python train.py --cond_dim=128 --targets=["first digit"] --mlp_ratio=4 --head_dim=16 --moe="soft" --expert_mlp_ratio=0.5 --slots_per_expert=2 --shared_expert=false --optimizer="adamw" --eps=1e-10 --batch_size=128
Rows from block 5 of a small class-conditioned image diffusion model, named by matrix and row number. Rows with one number within an expert belong to one neuron, the router's apart. Each number is 128 + 24 x the weight over its row's rms, rounded and kept within 0 to 255. All counts start at 0. Numbers have three digits each.
After each expert's rows are labels from the 100 images, of 14976 (inputs lightly noised), where the router gives the expert most weight on average: "colour at peak" is the nearest of a few named colours to the mean colour under the peak. Only what is clearly more common there than usual is listed. The data: numbers of one to four digits printed on busy colour backdrops.
# router: slot weights (model.blocks.5.mlp.router.weight, 64x192), inputs 64-127
# up: expert up (model.blocks.5.mlp.up, 32x96x192), inputs 64-127
# down: expert down (model.blocks.5.mlp.down, 32x192x96, transposed), outputs 64-127

# expert 23
router.46:136103143133079099108113116117090141186165136133134139102148170131136124129140103127162115124110152099104137111133137142108154125154125113100146076143174113125145177143134106107137136124149134
router.47:129125115114123108117122080110115151118146112125136143120148094139141104157121094122061138135134110157121143150126148124121126142116116082144143162139139115112080155131169141126145127106132080
up.0:135063105128112137122169170131137129174155124132130138117076114162105158095138161096098097127142131161116094123099127198155112152106138162136153137082109128161126121163098087102102180135130126
down.0:131114158162164123122141138120125122134085153144139160136120146125122125108144148118130111117138130127116116147156136145158124148110122148139114119113146137136127092181087133132136148119140121
up.1:094102172132143134182113133178131167149115114109124110105131114095203163125110124110151130097133120081152133104130150150107121101127150151132136131122068106157126144133116106122128180094141149
down.1:148101111124152120112130129143189150138118104100163148157112144134117135148179152092107154120165111060127120141105129123130139134109145131124116131118065149091159144125145146166121167135123118
up.2:127119213111109130091128080115117131146153130120101120147128118142130100113098111115123126120134106117132155126164153114109138105105150142104151172107149098086148162156149155091110130109154071
down.2:118118087127138171178134118201162121164132161137132138147120164130133098128173100111114068158154156135116140129145171091134124142129121097124130135121103141151110137169099109115144104126092076
up.3:126101120112127130147106103094089149128138108177126139138128114133156094132192102156135125145086140118102093133148167123115143127158098115063097076200170114171137146127132140159108144130141103
down.3:088132117114133159100146110169074089148155129146171092156115086097132118125138107163112138147090142152079149129128189124166141100149114141148125124136164127147142127156092110140129118095131131
colour at peak: brown

# expert 20
router.40:100124129128156128167152126099151162100126129106100107077147128145134119133133158093123106109131122132087138112116148110139087127120146093110119093121135136128131151134139141144093129105132169
router.41:150106079108143135138101150106109145120113119137084121143120163144116130112164135120101139118155122174098118117091107123141122121114115080114124148160151106144089148134121126155117113125139168
up.0:147094129142140084107133119147114135119097132165154135159119153161083135154159147102141124119144107080115123124148134129159152092138135104108125129137115112137120160155116129155138144122142111
down.0:126143129103118110163138152122097111164135120092163111131107119132122108110091124120149128117105103160124112096131135207116142119087111143151142077123129134115108124114154160116119148131110143
up.1:101171181172120115115105113122164143134096126134129122121121121128113136130095115089116149144147133090108100141176095116140088096160081147100103142121090137178135147129136114149141131145096115
down.1:104150165136190105159145121140087143111117154155177105168121130117137140109092141119132183150130090103128146126150118126142112140145078125116143165154143137123112180163159120136137149164136169
up.2:144142151178154141104161092116124124130140104131168125126114114134104129126124160128064118163114123151157115137071150097086167117173127102132128142146104137148156110109103133083153144120129073
down.2:132139152131146095129113157169150135130161149169145158116117172135120142128129138119113145161153115110104078128161130118148142146130176104172185148107096126162120160140109150104084123142141171
up.3:106125175130127129105142090142182139141127160107109133106128085122119116107097157113166125107140103105115140117169121124138067119121095130114102163111117140094127138140148151154151128128138100
down.3:140139097124125116150093121144109135180120113130122099127097124101146122115133148115174110086162136133129168172117116104112094161100124125117136165138186121138154116170122124117101150120148132
colour at peak: grey

# expert 21
router.42:123116157130126110186140159110138152103126148152164105103125121129106113142099126126133156125094132134113162109188134167129111153125161156075133136122149143126152137121128139135111145144158141
router.43:072149166124126107141149114144114124107153082134153111112113087138120083172122104130082108173125135136126145128138158160129136109133093134136175132161141085157137104110135151121114133103134113
up.0:080126136106140123118126145155141104124153147102107082098087123150184129131122117135134149105168116101128117119178091127152106114119098132118106123138119143152105135102111106130124131095145137
down.0:125119143156191105141091135054138136112110120101107133156107177106169117144153096125096132097167119086133117122086098114146110125134114152116107044150139132117125149150146098119121129123119152
up.1:163141131133144103139125110118111139116138119143135102151095171169104136138177087118096149132153114143125120183112132116109154120133164117148103176142108142148137141179107125155149165100160090
down.1:122112136135121140121096096107107159144166095116125117122148110109100174105147135127135134148146130092095097107084148122146117169135149127097128102169114091098134113140160138107092135087120117
up.2:111141090135100128078098113099121107107133172130081117119062114096097101130143106127150142164185103146100091117154116159148121103161111086144092110102128114133080156128130093127142122140113161
down.2:130120169154128132147125116090128150116107178105097134119102171132108103098127111107125147126183107118129155129110132128148125162142142158136151138094160126128172140140114099130149125123162186
up.3:106078128181117126066127116124140129099102120162089111127144167137136121091104110130094146168104138140145148092144167087112127114113131162098106110120175125136134145118139140171113129138135119
down.3:110143099089145129136147104105153121106111085108094147117168097133129105118138055127111115127133105144129139122134182119189126136157087105127114085090157092142142117138126134111144133171128135
colour at peak: orange

# expert 24
router.48:149145069108119157108138136139107139143139127140121147132123168142119139116130162111124134101143129158129106125095119135124119179100136095108133099117145161090080139146122127162120119117170142
router.49:133134091085141111105108144130101131140127133142111139152132122144114135096150160116127136124148144139114103102131116119145119122129130096115132063140125142118056156109133110153132159155146123
up.0:135120121072081139117111134140130132173136120157093156109137122078118145130129109149141128127126112088166144157146112077101159127103148141120106153094134083124175156178159122076150128161139133
down.0:119091166145087114192131100124157146084118090117119096158104122162145131151120100123132123183157106104146140163134126134120126138142147145146095157128124149135201152169124141150157102143140094
up.1:125136114136144133158133119162135159143170162108120152152148096158119158145139115103134135123122136128113168154090107128116138124119093146105177194098093108120134117093131103100141158125117089
down.1:152118168117087113095147131100083150137114117114132104142099178143155123134103080136111121097119069122093151110171110122174128121115129097097125106112077128120136138149197100120144140105113164
up.2:157078101105097116155114174162130136122122121100161128082119113154121155124126124131147133105111152090128147106120109164130130144097131147139119139174095123138143108116097100164144132133134132
down.2:153139166134130134082120095110125118078128098153117143111102117126142159127148125130102101124124125104154094098122126142105119178124133103084133172138128131151141147125153145122155160134120113
up.3:129158115126145104113121095147099172092145110180151146121116119147160127103175151155119155109080136157105097123145139123109144081125162108095119087164167140141107159160130132108098106115143163
down.3:128090127142118105134133139121103129121140109108174114121140109164116167136104080137134131114133098128039134135150170131179169163087119155113149147175087128114151151125123148136090159124114110
colour at peak: black

# expert 3
router.6:123106126160138133126133123147175140125125139090124127119119118132165186115123135094144131081142106103131145136182105130140137088130145114153108080110107125143157151153108118121118155117100191
router.7:088109112149149138146142131136158119110100132111133137134143125118169152115139154116101099113148121129140107145094105105149085130098135119089104109131125163138117111111124122156132128118145172
up.0:154157121129182099124098128124156180113124110124175135093148117137149143189140127140084104121107165174175102086106135147113168153127128129147162172170181173108133124157124130146147145139126125
down.0:118093102155150150137123117144152122156128176133110115119085099152148113136141158147139101124135141131130154110093111165134143145113117120150117151171147168080150118221116103110140142142141172
up.1:131161103123142130140167123150149215109122136138109122145144169144116149137114132147145128081127121127091134142142132102149105116131114123107109107133119142109119153143154127170114145139126148
down.1:162134107104108091151118110098136133187119120129144120179140124164107136158118155152085128107114157178081128112114105135132156174157133149111138159148175128136129151137122126095109153138148108
up.2:134125118103112140192172145149144136156141133120112114119130147137100113164120115128135123102144126096103166080090142145130124102146156144123117167118125110089158170139124125166107127153107147
down.2:152079160123093127099082097079089106113127111127090110150147117120117077138123113124074148130135116139122138153187134158126123165140177134089122088137141168148130177136161115131113107115148123
up.3:146157169144136152129109084150094154143109090142097140096188105170128118138127140128165134111084147141115148096122138109102128116126149132118154119140157125166101095102136109137130137176128105
down.3:128131118114069131173122114118120098096134129115133130148116126123136139132083115142112143111108139167093135178118125154156121127113117157087124180141171135147136148130119155146113147170114155
colour at peak: pink

# expert 29
router.58:145093112133118125128148190140097135167127149136143115115154192118113135125121119122142088090133132128124130120113153187151138165114183137122136049127132144102159140115135125147130135150128172
router.59:142102105109124120127107146146127142136111140134129122129130140127099129117139151126120114119135121168108118143112133142146121156117182110115115096133129136121109112111125138139133114126127173
up.0:093140107118138138101149130092164160067099145094156134129118140109115155132135149118114101158152143132141097105154118110164112099135116138135110121142170148140094119122102109184173131140150103
down.0:141132091136138123166139120093141116179135143090136141135110116107103104145126105164128114130128145148112150138121121160107112132160150105115075083096148136123131149082146119100120111154162115
up.1:107169074178141115145129127149141135080154135139137126171082115118100136183135122075104150141139135129094090133164127136124116109143101124176170134147098168088099137142130129168150141104102144
down.1:137107115119157139139144138099140132114133142127153111121128124094138135173148080120105132146138152101138157116111111098134129177148112129134157062143137124118160101159099131112151121132140124
up.2:132160147117085167146135133147173141119103147117159115134109099101121127147094129130127101125141141095155111131131133140117095149109113141177147132108109131103146114115145107099117126144123123
down.2:111111129114145149152091146080132101090135123144102134174128128147107123132146125120101118172116105116164100126107133123115167080100098158142154134132116122120169107113140130136139156182083134
up.3:130101149173110118109108099136121077125126128094154122175114145104117066133143118144127106129135121137112142139114130155111129118120146116155150134135108082117108153153129123086101119142166123
down.3:109112137156117113138127127085112148144084165141108080128152116134091107129139135127118082116111134155155109139108090105130101117148154104106125154136148116087095178139116161158125092107157145
colour at peak: black

# expert 8
router.16:182099104105140126098125160120113121155118123130149127179165153101106098104116147148138167106107136145161129127092120097155143138097133102107147098109114128121112112118123124096115113151142148
router.17:186131122129108158112114165113130085140120097121159135139140147121146117104134130137119164095104122191149089132107134107123110140114090121141146100133136152142135104099148098101106110139176151
up.0:139061103123155129167103140075119109156090121127121188178086131100117150134151153151093136130093143168139098128140090135132103104086108137132094144103127121072128122106140152166100100090152148
down.0:109112135133149148117131143139097164152142137074133119151153118091107153104124152102139066108128157140138143114106116158102113128103150132088130143118088144115100115132117160154116047113101160
up.1:129070150106130121142145132110152092177120142124101117179089142121155134117146126154124102096149117148117141079102166114183094131105136166115121170185098132122135114107064105147129107123137123
down.1:097112125149109136121127108105088100144129082084156112172140105090154127172086163120166086141119128127134131168132179108110126126111104072139147122172148118157134146109125098105099123173102112
up.2:137103116113136136136174141098114093140111106159100116161114151119108130132107120135139124097177133167157074100127128094188123148112106175120159127126110152164132110088085129164144112139155132
down.2:113088116153137157138126129129077100107127082097134144137134114133091115121103098146160124125101160083113127140123143136116133145141116086139141114150179130163143143124105144139137099134122144
up.3:123130118114083137189122129183158132153146128117111138147135108160120113125070162090140128145091128087163188115127124146116138107132149123109139141132115136140106120119124106152117139095143104
down.3:141149117142078146148120112157150101124128124097141130169114123143090151122139112143128161148090083124164125083122143103110166124121100146126106092119119136115148150132141129140141104123121072
colour at peak: black

# expert 13
router.26:110136147119141077127135096163092152107127147099103101109139125131143107129091123127133135158131119092141172124126204083108114084193127151075135114095167132154171177127116170133135165101124088
router.27:123129140121125066105124133105111130084142139125103076156113096139141109103132167143140137137148112094134153112125186142155127119108133151081106084095101183137149125134137156144135137105117125
up.0:113116094121143110123098121134145117091191122133104162152127178160113199108140141153140157130132107122082128135119145131079142130161118161109098142147142130129097136177183138101114156144123121
down.0:153180142152103106141126133121158151135138147131128097173117104115080148143129123137163134113135114105082111134134128149162115093112120103078112107106106111108119133122116163117137179133107110
up.1:151106131114127107150097084084145120134089105173130089100147117109134050100134118144067135174110131130109105169118115125127119177112103166149152108125122139172091100165095126140138134135098121
down.1:144118116132120108122159157102120135109127138083187126148166165118120135150130136180107135148139105143106104118109113147104142121099097160125135167112164159125097172163113158120158128133143136
up.2:110145073144079125117113160166133125136147149106148121121151141127123130143126135141160159106137118114161126116142094135110160145127136157144124143103102097124134113142090140135155128119123131
down.2:144135163074096107171153111145135133114158125128199111128106152114127111162126128128155155090125084153124169114098115112127134111090085126109119084135139157118118124150156095142164132156128087
up.3:099115147137148132177089100165108171138150153086113151099120098131148139121138129111129156108115122110124148138130140101060122117100122135121099126137145106108158141119133109097070093122166137
down.3:133104117113096151094152119097135112157150174134141127134130115133102113107117149127148143088126109130141133131156088079159105101119128136109160193148108106134147136089161135168142120156084159
colour at peak: grey